Weights of a small audio embedding model: layers 8, 10100 steps.
Rows from block 5, named by matrix and row number. Rows with one number belong to one neuron. Each number is 500 + 25 x the weight over its row's rms, rounded and kept within 0 to 999. All counts start at 0. Numbers have three digits each. After the name is the row's rms in percent of the matrix's.
# u: gMLP up (value half) (model.blocks.5.mixer.u.weight, 384x256), inputs 0-255
# v: gMLP up (gate half) (model.blocks.5.mixer.v.weight, 384x256), inputs 0-255
# out: gMLP down (model.blocks.5.mixer.out.weight, 256x384, transposed), outputs 0-255
u.153 116:465526540531462568465530488529444486473488483535534489500502472429510474515512474494510538509516504477480501446547495511545492518482501483509510473492507565502485512538509525487443482532508518504485480512495503499482499507503488525507487512512535488501472488454521523484501461532496527480524491534552519498508493511487474478538522541516526511481513472477467510475522538492482502513505503484495526516505497445478494519486519507505459486516504502497535478487495518486512453527508465547498516496476515494452511443495472510523462526502493479494516498491510511505433494552506490499458472467506510469519494515519474471503543477484528514534540537503539460483566510497507541529505563493514470454502496526508476485469543533482509517480485511509512471521515511521500490475493502
v.153 120:524509513491549453492504455478517478458512467480476524478493501500519523496482490555488531495500496504466542502471468505500519486518516519506501501517482494467530480475493509441520527520564468493498505495497515447497531482527529532534501427529491492497506517512474493534468504520482536442491490518469436538507499525523523544506470518509515515512491556510514544493472484519444482525459486508495487490514489495488501463523517518543476522493467519494523529511516476488495483491462517532515502539485518471489481521525488500487472464505534495518511526489461477493496554498451477515519463433475507512456498521521478510460535486480528489481481558479501508483492539516478513512506500490542502492516475522473536528468482526505490516486474475509526499488519476536530511461542471
out.153 121:477504501511487517467509483485516498516523495542500494535486499515526480501512463513481482488510487503576453521520501448509512518476525489504476507491500441514466460535549518503554480495489522475509484500497515480480492468514481508513477531515530462498521498481530495521545501519494510518509518543459513496512526488461485454542504501522533490506451511478487479544469516508517475464489514516448555526476517477487524489499448512479532510512503503502509514486502549500518498538506485492528505525527481520513495530527467503506542472500542449484463499527545551498504559515503509510477456484503478553506519489525517471508510511518518472535456518510522479518499466468453485498484527493494514521484427529470503482501499535496528543477508523506531440529523485457498480510491533
u.154 072:529450489497476504552494497464486503514446509446502526534516498475521548488502507494485520484500469495458530526517442506494482501505498478524527508541481530507500487446533475490460502486527541496504506505544511500518524515549547516531499496512451519542491533509522503483497536513499466558487499525499530513538465519492510492465482482499468515489450478557524468514481519533453504489475461500495536501474502508519492476455470472501520500563497455501524469510488486516483491527499484510491484481503489503482493531530512474514519488514487499465523501488518464474482471509539487484467461453489503526505483493504491485503506506570453497498518489535482495505543499527523500499532459487511510471523465524522557489499554505497540499519513541515535488483493529504498488556475525
v.154 070:478535434514514484472536454455544534519476484509476449490532508500507497506502548428481485488514526497486485545548472544483538532474499499484516518470474497464506479458516494484525512478498461486480472501510507503511486488510531496470471522477467519522501498467461483507504571489505504495486510498536488509512507567484486515469528496509514501481516476509509501529471492512462477487546469446509472507479503479466508539490497517500523491499481497457502489515509491507452467487560498500494484512526518530495485502494530482530517507513505487495496451460523482519489450478467478520533514547547442504504498469535495490486523525516544522481476496488497522537532475473550499509507530509530479542492497533497476536474505528507477469526503531488543463487501521475510528525490494
out.154 077:487521542527532480511483530504512466463491501571523499513515533537469467486450518494500475518507495505484486478509514545562485473487510530505444480492517484473521488498479527489559552561490454472510509508463478476451509483471477508489484508490510474499465492526508529505493426478480499472493509525468449476506528520514511534501545451495537511520477560491473483497549475478510510515514555467488527548516521493499482468475522489494474463504498557492489471475533490530520484485487514540497485463518496494461486485484485467502492498526492509508476486492485527531505503507495470460523502476526455497525498517506521488504531472463519537552506500476515507482485501496500511527482506513455507482498513447489463502519479470491488500534493488513472471520492484512506465465514518
u.155 095:485539576495499490507497486490518505480489477524502482508461537475537487487493508490494523474459514492477481477512506467500510517508500471494491516511474479541529505467497522498513485492518441484558450528514490501486472485505476492437513504503523500510562493478487491529529468510491485515553465494516478464537484522499461512475494496496533490503497545470499515520481502461454496497510469465488519506516499505482483497471460537527514509490500508456530528492518499483535480529466463512495502540493470470461479514524501550522531516488514500518525545507542502554543453496509508500522493515471528456466488536474521506469546509507500522517540523507501473480479461549541498503452502465483496489483437521538494512503472497522524470484478511486477492522463529532510541499471451
v.155 091:501482513487514544471497488495501498490507478472497485511510528504479527560461476514460531531458462500506489495495489547468502497496567481493511459505479435473495504536482483489467505485506477483520480516482512482527430494485498527515517518487529473522543505503484515511491450496531452487497479511510489515499468470500482487500514513429531506463495488474502525537494478518468527476493511503508503465556471484513497496532533562457499502465509427532495553506503484513471521515515492544481468533500518507504501496467527495495498514522478479535497544536502485543530508534476453523496487493491504507472472502520451497523527563456502530525483488548527504492528465508520492497484508500512477533498500559518492525491511528495493469498476523536529496479491491536543476512515492
out.155 100:530468516486503529480478470495488507495539529543507506536530452492525466512542521476444478497565508526527490508518478481477464531495522509501497491491497557499494492500487468509491511477490531560507518501502509490508482558436510481491520510477517497481506471470498470472473496507581481473490508456490474514499483515485483502489510502442556486457494514537489469479442537513512445497542471505526474500525472506540519507495513504532502466500494511507504487456499520515495497476503506526520535475519524493464519492482526517474483480523514473490505487539515488466519494515517498499477513533502478472490529472491540479470510480478478515510486508466526466538544488502517494544527527504449509526482492449468561505492526515522486520499466459454459500476468492482493487483484517
u.156 100:532504501527498528553547494491512466506498456467482464498501506522514529528518477489482482445475483479501482483533500475514472472508512507523547487492495520441467511500499500512503541553524550507526528501463505549514471480509509514506509514486471535547488499511529501567493527515478500521523522511441537461461490502501505520462499516474501520537527485527500511541560522514475519489485501489516492534485513487488508524466534524507498439524485508502482513497471530483510520506512457501505519538469503510479516495527534439513505471471504485510559528485461497466504545500507510487503517497478517470558453463496492513526516493499528456459457540475475489488495486484469464539504485476486520482462525483463464481472538510484487520479530525492529505498483507485467515506499520
v.156 094:477447491563483501502471523517526497495502490507480505533505499477520508475534500509523512470489510448509514537481479485502466547473525486526469464499496500466473495512481503526492490495516505526503506494510525525555533477463477456488534517530517491559497511490468529511496488488472521559546496541503464525481481490487497500477511523529526492512512493476499496489508489476477538481472503551536540565455490496489499538472509502497529513527488503520511525501529508541489482506496497462486470499451526511475517510493489518540495496479581499553550468483531556434491449498491498488505506485456512524480495511504519486503474535489452515494510430479500515522517494526471462529500498496474498524513493545464473516497477509509499504475523493517534467504506517477514498471532535
out.156 097:490472497527492526531490472504476511511501483486467518502452490483464485495498557508492484493486520494526523477464543505544522482493474522515466526546438487486515494468539452501539493498576488467509498498502492454503526450480539452500540469522482487493484489485545486490484466497501502513492482511484485509542496512510533483527496543514458467493493484486522516505539495478482507520461507553489474464504517469498466505514456474488502478493506531497513498478459508508501514517530498512484467483501501524501479532485512457519530488526532538489459505489471519497450512478461487494481514503492449523469491512484508455499493545498480489562513475537503473494497474487484483439445535524499478456495499516543470495469487497532506477486527494450479559535521511507512505522479528